config = dict(
    model="model that answers yes/no questions on an image's attributes",
    image_size=64,
    encoder_growth_rate=32,
    fusion='prefix',
    fusion_encoder_width=256,
    fusion_encoder_layers=8,
    fusion_encoder_head_dim=16,
    residual_init='zero_last',
    beta2=0.99,
    learning_rate=0.003,
    one_sided=True,
    max_grad_norm=5.0,
    max_steps=10800,
)
Rows from block 4 of the image encoder of a small model that answers yes/no questions on an image's attributes, named by matrix and row number. Rows with one number belong to one channel. Each number is 50 + 15 x the weight over its row's rms, rounded and kept within 0 to 99. All counts start at 0.
After each channel's rows are labels from the 100 images, of 14848, where the channel reaches its highest value: "strongest on" is what is common among them; "peak on" is the class under the peak. Only what is clearly more common there than usual is listed. The data: rosettes with rotational symmetry. In brackets: how many of the 100, against the usual share in percent.
# conv1: bottleneck pointwise conv (encoder.blocks.5.conv1.weight, 128x80x1x1), inputs 0-79
# conv2: growth 3x3 conv (encoder.blocks.5.conv2.weight, 32x128x3x3, transposed, each kernel summed), outputs 0-31

conv1.76:74 48 36 75 31 66 48 69 27 75 70 76 45 44 35 30 28 50 40 54 26 65 54 61 69 57 49 39 58 69 54 39 75 72 33 31 64 38 38 44 54 36 65 15 42 52 41 56 41 33 33 36 59 35 49 50 63 45 55 53 55 82 20 69 50 37 48 35 67 58 55 72 49 74 39 55 46 47 52 35
conv2.76:72 58 44 30 44 44 36 47 59 57 54 71 48 59 39 43 57 42 43 62 68 46 46 44 63 68 93 24 60 79 69 41
strongest on: vivid (98 vs 14.7)
peak on: rosette (98 vs 45)

conv1.116:46 50 38 56 58 43 35 32 54 57 30 46 58 55 55 24 67 59 62 21 59 46 76 53 40 28 35 59 39 04 49 31 34 33 48 48 11 48 54 27 47 86 41 70 50 49 53 62 25 47 23 48 46 38 49 45 42 68 28 38 38 54 79 48 31 49 44 27 36 51 39 49 36 31 59 48 41 41 52 52
conv2.116:63 31 19 59 63 71 36 48 51 38 48 68 32 50 40 42 73 58 47 34 31 52 39 58 29 15 26 49 44 43 60 59
strongest on: cool (40 vs 14.5)
peak on: backdrop (91 vs 55)

conv1.7:32 47 53 12 43 37 60 51 59 49 46 33 43 37 37 33 50 22 38 50 30 49 43 24 51 59 28 47 61 35 29 58 36 39 48 05 31 55 60 43 33 22 47 03 46 61 56 36 35 45 53 48 42 49 27 48 46 36 50 45 40 28 34 50 53 55 52 23 40 41 13 49 56 45 46 39 67 40 50 45
conv2.7:70 55 59 49 38 35 49 54 52 54 42 47 40 55 41 13 37 40 46 60 87 48 50 36 57 49 11 43 25 33 37 43
strongest on: dark (88 vs 14.3)
peak on: rosette (91 vs 45)

conv1.41:48 59 43 34 55 48 40 42 51 38 13 62 53 46 34 48 38 39 30 57 38 40 34 42 38 35 78 44 16 58 53 37 51 43 23 58 50 61 35 53 67 89 55 86 48 51 23 24 71 31 44 47 46 29 58 56 24 62 41 23 42 48 68 18 56 55 61 60 50 40 42 56 46 51 42 50 35 56 39 30
conv2.41:42 11 36 48 37 63 44 21 35 44 66 62 64 49 41 38 43 62 51 38 21 56 32 76 48 48 48 47 54 66 70 59
strongest on: cool (42 vs 14.5)
peak on: backdrop (94 vs 55)

conv1.126:62 52 41 64 34 66 49 45 56 37 15 36 70 71 55 55 52 52 53 35 48 48 51 47 47 73 22 60 50 34 48 74 43 37 51 43 50 26 63 49 67 39 81 43 57 35 49 46 19 36 52 86 40 42 31 66 63 21 38 33 59 31 31 39 17 52 21 47 52 40 40 25 54 68 51 56 52 74 48 53
conv2.126:91 54 40 39 67 36 48 49 67 65 49 67 39 44 47 72 62 59 89 35 33 43 59 45 37 73 49 46 64 54 48 46
strongest on: pastel (44 vs 14.2)
peak on: rosette (77 vs 45)

conv1.10:64 46 50 68 34 39 58 51 56 61 41 58 58 35 25 61 32 41 61 20 40 44 48 74 41 68 33 45 47 29 14 41 50 39 66 27 60 34 52 59 68 16 69 16 58 36 47 59 31 54 73 53 53 70 22 64 51 52 39 32 44 30 35 58 34 47 21 49 44 77 65 63 68 59 43 47 46 53 52 57
conv2.10:78 53 51 49 36 39 54 56 59 69 69 74 57 40 56 72 66 71 59 43 51 53 62 44 52 59 88 61 69 57 48 22
strongest on: vivid (98 vs 14.7)
peak on: rosette (98 vs 45)

conv1.113:58 42 68 59 24 42 61 55 53 57 30 35 58 25 39 52 54 39 51 32 48 51 72 54 32 46 54 36 45 36 23 60 31 42 41 21 53 46 57 69 49 01 56 05 51 55 46 63 31 52 55 70 58 78 20 54 46 45 66 32 24 25 36 58 52 49 36 34 46 58 52 45 59 33 56 47 55 65 46 54
conv2.113:77 46 44 58 23 33 70 59 53 72 53 72 62 47 48 50 63 75 52 44 69 36 64 25 59 38 52 82 56 40 46 49
strongest on: vivid (100 vs 14.7)
peak on: rosette (87 vs 45)

conv1.35:31 61 45 41 50 61 61 56 49 38 31 59 55 40 38 47 61 44 22 54 47 49 51 36 28 23 70 47 51 53 85 51 51 74 36 45 50 51 23 44 63 74 80 63 37 47 38 30 71 47 24 75 48 43 63 53 40 57 32 37 42 55 68 12 46 28 63 49 92 41 40 50 41 53 54 56 33 51 40 28
conv2.35:66 39 55 46 46 52 41 39 42 37 48 77 47 51 59 37 43 77 51 45 17 40 28 74 52 60 66 50 48 88 64 67
strongest on: vivid (53 vs 14.7); warm (41 vs 13.9)
peak on: backdrop (99 vs 55)

conv1.83:74 58 48 85 47 57 51 62 45 75 75 82 77 39 59 66 29 59 58 41 36 76 56 61 85 46 42 60 55 56 56 40 61 69 55 45 84 43 53 47 70 69 43 61 41 50 43 58 51 38 62 31 63 53 61 42 63 58 58 38 64 62 25 58 43 40 38 44 54 79 72 76 59 56 21 39 44 48 63 39
conv2.83:49 51 51 32 60 47 24 50 53 61 66 64 51 59 47 29 47 46 49 38 61 49 47 47 51 61 99 45 66 55 64 48
strongest on: vivid (100 vs 14.7)
peak on: rosette (100 vs 45)

conv1.48:35 48 34 59 54 54 37 48 52 42 57 60 39 90 46 21 49 44 62 18 52 52 45 51 72 47 51 66 45 37 53 32 48 25 33 41 18 51 32 29 44 75 45 40 57 60 74 72 34 42 41 49 40 11 47 42 77 33 19 64 59 34 45 70 35 55 52 33 53 57 29 42 46 53 46 73 68 41 48 48
conv2.48:64 52 51 55 88 42 38 62 42 34 45 64 27 46 50 62 59 61 50 66 60 66 44 86 47 59 64 18 30 44 40 49
strongest on: grey (51 vs 14.3)
peak on: rosette (85 vs 45)

conv1.66:86 35 41 79 74 48 48 54 47 59 81 74 62 47 58 59 55 65 76 41 60 64 49 68 73 35 55 58 44 40 44 44 69 48 35 38 84 61 46 77 55 77 56 83 39 73 57 58 63 52 67 40 54 28 68 32 63 55 54 51 34 62 50 55 48 55 55 54 54 77 79 65 39 56 35 56 50 57 55 35
conv2.66:40 40 47 45 61 67 37 48 48 54 60 60 64 65 46 42 57 57 62 45 56 58 42 56 62 39 99 58 54 51 54 65
strongest on: vivid (100 vs 14.7)
peak on: rosette (100 vs 45)

conv1.62:46 28 57 47 51 44 64 45 44 45 46 42 52 41 50 40 32 59 27 53 34 39 57 47 40 46 55 35 61 52 29 55 40 55 57 25 63 51 50 63 49 00 52 26 52 50 28 29 49 52 52 43 43 77 28 47 32 38 72 35 50 36 23 55 60 40 50 44 48 52 52 36 43 54 42 45 52 43 64 50
conv2.62:55 51 51 34 00 38 68 49 53 62 60 48 67 56 58 77 52 45 52 61 57 39 60 30 70 64 45 69 60 65 42 50
strongest on: vivid (78 vs 14.7)
peak on: rosette (84 vs 45)

conv1.39:25 57 44 59 53 60 55 50 52 35 21 59 79 46 36 36 66 57 41 51 62 57 53 38 29 29 58 43 53 33 81 48 48 57 46 33 19 55 33 21 45 70 77 45 45 53 40 39 65 39 10 81 39 52 65 53 46 52 33 37 40 49 61 26 51 21 63 32 76 39 45 42 51 43 67 62 37 61 54 33
conv2.39:73 54 58 50 44 51 29 44 48 35 39 70 38 50 58 38 51 75 58 20 29 37 37 79 33 59 57 47 40 83 59 59
strongest on: warm (53 vs 13.9); vivid (39 vs 14.7)
peak on: backdrop (94 vs 55)

conv1.120:38 54 56 45 57 55 51 43 65 29 39 54 56 32 40 36 75 55 42 62 56 33 71 43 55 41 81 50 56 54 64 53 42 58 72 41 56 49 58 38 55 43 36 99 45 51 31 24 80 56 43 47 67 63 78 52 44 62 35 23 38 75 85 43 48 50 62 63 83 51 49 55 39 36 67 50 36 43 51 30
conv2.120:39 35 53 34 10 70 57 41 43 56 56 52 64 49 66 57 57 62 57 49 27 25 56 60 65 55 44 68 60 87 63 58
strongest on: warm (64 vs 13.9)
peak on: backdrop (99 vs 55)

conv1.28:29 41 56 19 41 39 49 64 58 56 40 27 50 38 45 36 41 22 36 44 26 48 43 24 48 63 34 37 58 34 27 60 39 45 37 14 41 63 59 52 38 13 52 07 44 59 59 32 35 37 66 49 45 52 26 45 43 38 65 47 45 22 27 43 57 55 48 28 41 40 24 48 52 45 36 39 61 36 47 41
conv2.28:73 55 53 44 29 33 49 54 54 54 38 50 44 60 39 16 32 39 47 60 80 47 48 33 57 58 07 46 31 42 38 45
strongest on: dark (91 vs 14.3)
peak on: rosette (86 vs 45)

conv1.44:83 54 64 79 27 48 71 57 51 58 66 64 62 37 27 63 40 51 67 27 37 64 60 82 63 54 33 54 47 38 35 37 64 49 68 43 78 35 65 55 81 48 78 41 53 34 37 57 41 50 65 44 51 71 32 62 65 49 48 27 59 44 40 55 37 48 24 45 58 74 74 69 51 72 33 48 39 62 51 45
conv2.44:68 49 48 38 58 46 46 47 58 71 66 74 49 53 59 58 67 59 59 41 42 51 57 50 46 59 99 57 70 59 53 32
strongest on: vivid (100 vs 14.7)
peak on: rosette (99 vs 45)

conv1.54:42 60 56 75 64 44 63 46 46 34 70 50 16 47 73 44 42 46 56 44 37 45 55 62 52 60 70 48 21 52 26 34 45 24 48 46 53 71 29 76 42 39 39 45 47 52 29 87 55 40 67 36 50 57 31 50 66 50 51 47 48 53 36 56 71 83 62 24 21 31 44 32 38 43 52 64 69 31 29 62
conv2.54:27 25 48 43 93 74 58 44 45 50 69 32 64 66 45 55 53 33 46 45 49 64 41 52 64 44 30 57 27 40 34 56
strongest on: pastel (52 vs 14.2)
peak on: backdrop (94 vs 55)

conv1.127:44 54 53 62 66 24 55 39 38 58 56 43 39 44 64 55 75 51 72 27 61 59 66 60 39 48 42 47 27 20 16 41 29 42 48 44 48 41 66 47 23 61 29 42 28 45 59 75 25 47 43 43 64 67 46 45 59 63 81 35 36 36 73 63 39 54 46 22 31 49 58 34 39 11 42 47 55 35 47 58
conv2.127:42 22 37 67 57 77 50 59 56 49 60 52 49 54 42 56 68 50 25 46 37 54 37 39 59 00 41 65 42 36 50 64
strongest on: vivid (74 vs 14.7)
peak on: rosette (71 vs 45)

conv1.118:38 47 51 57 57 47 62 53 42 46 66 60 54 38 72 65 31 67 45 47 49 50 70 40 49 42 99 41 44 61 39 38 42 45 61 34 89 68 41 88 55 15 57 53 42 46 34 45 79 42 66 41 62 67 43 24 53 61 60 45 49 75 48 54 77 64 77 37 40 52 64 31 35 59 55 59 38 46 54 64
conv2.118:16 45 39 35 34 78 49 42 47 51 64 35 78 77 48 52 37 26 47 54 34 39 45 41 67 56 58 69 56 58 48 72
strongest on: vivid (41 vs 14.7); warm (37 vs 13.9)
peak on: backdrop (89 vs 55)

conv1.63:48 41 58 71 80 36 64 46 41 36 73 60 15 41 77 42 41 62 48 49 62 46 56 49 44 41 79 51 35 55 27 40 43 44 61 41 63 64 43 70 28 33 43 47 35 47 25 73 69 34 57 26 46 68 38 34 61 54 68 48 38 55 47 51 79 68 70 16 22 34 46 34 36 48 46 57 59 34 41 66
conv2.63:18 26 49 38 66 82 54 37 47 50 67 30 70 67 49 56 51 26 45 55 47 59 39 41 67 38 36 62 30 45 37 66
strongest on: pastel (35 vs 14.2)
peak on: backdrop (83 vs 55)

conv1.80:36 56 36 44 59 48 46 48 50 51 45 34 48 74 56 26 31 39 60 39 32 40 48 37 62 43 15 57 36 42 38 68 56 28 51 31 20 60 59 36 43 44 38 28 57 48 61 47 23 49 51 38 36 36 11 53 75 15 29 47 65 25 22 50 30 64 46 34 41 22 28 61 45 52 42 48 61 41 44 56
conv2.80:68 50 41 32 81 34 52 53 48 46 61 52 30 45 40 38 57 45 70 49 70 61 49 60 53 81 17 24 35 54 32 46
strongest on: grey (94 vs 14.3)
peak on: rosette (87 vs 45)

conv1.33:65 38 42 75 56 25 57 32 39 47 64 51 49 53 71 55 81 58 71 32 49 45 52 70 43 54 42 47 32 26 04 35 46 36 63 52 63 49 70 63 30 41 44 87 40 45 51 57 40 54 71 43 61 65 62 42 62 69 59 47 32 32 84 59 26 57 47 53 54 65 67 40 27 41 26 65 47 50 50 56
conv2.33:45 44 42 52 59 80 57 56 51 58 69 50 61 43 54 78 68 52 55 40 26 62 53 52 53 24 92 68 73 49 45 61
strongest on: vivid (97 vs 14.7)
peak on: rosette (92 vs 45)

conv1.81:63 65 58 67 27 68 55 47 55 31 32 41 74 49 64 66 61 52 64 43 57 55 53 47 55 57 26 54 52 35 53 71 47 51 65 38 57 17 70 49 70 39 90 46 61 47 42 50 20 37 44 89 49 37 38 57 58 26 40 36 54 51 47 42 18 62 26 54 68 49 51 35 53 71 64 54 50 88 55 56
conv2.81:86 57 38 40 62 46 48 50 71 74 58 63 40 44 48 58 70 53 88 27 43 35 58 33 39 65 66 53 67 55 51 52
strongest on: warm (46 vs 13.9)
peak on: rosette (77 vs 45)

conv1.109:47 42 43 48 51 44 45 65 49 66 43 52 44 39 59 36 18 24 40 53 20 44 50 43 63 64 54 19 37 58 36 39 63 49 53 34 55 69 45 62 47 04 47 17 51 61 57 58 44 30 70 35 46 46 29 55 67 39 45 46 60 50 08 47 56 65 28 36 34 32 51 66 56 64 23 46 40 21 39 45
conv2.109:53 37 42 27 48 56 45 60 60 55 60 41 68 68 29 18 38 26 52 49 70 55 44 38 69 81 23 34 43 60 41 46
strongest on: vivid (67 vs 14.7)
peak on: rosette (85 vs 45)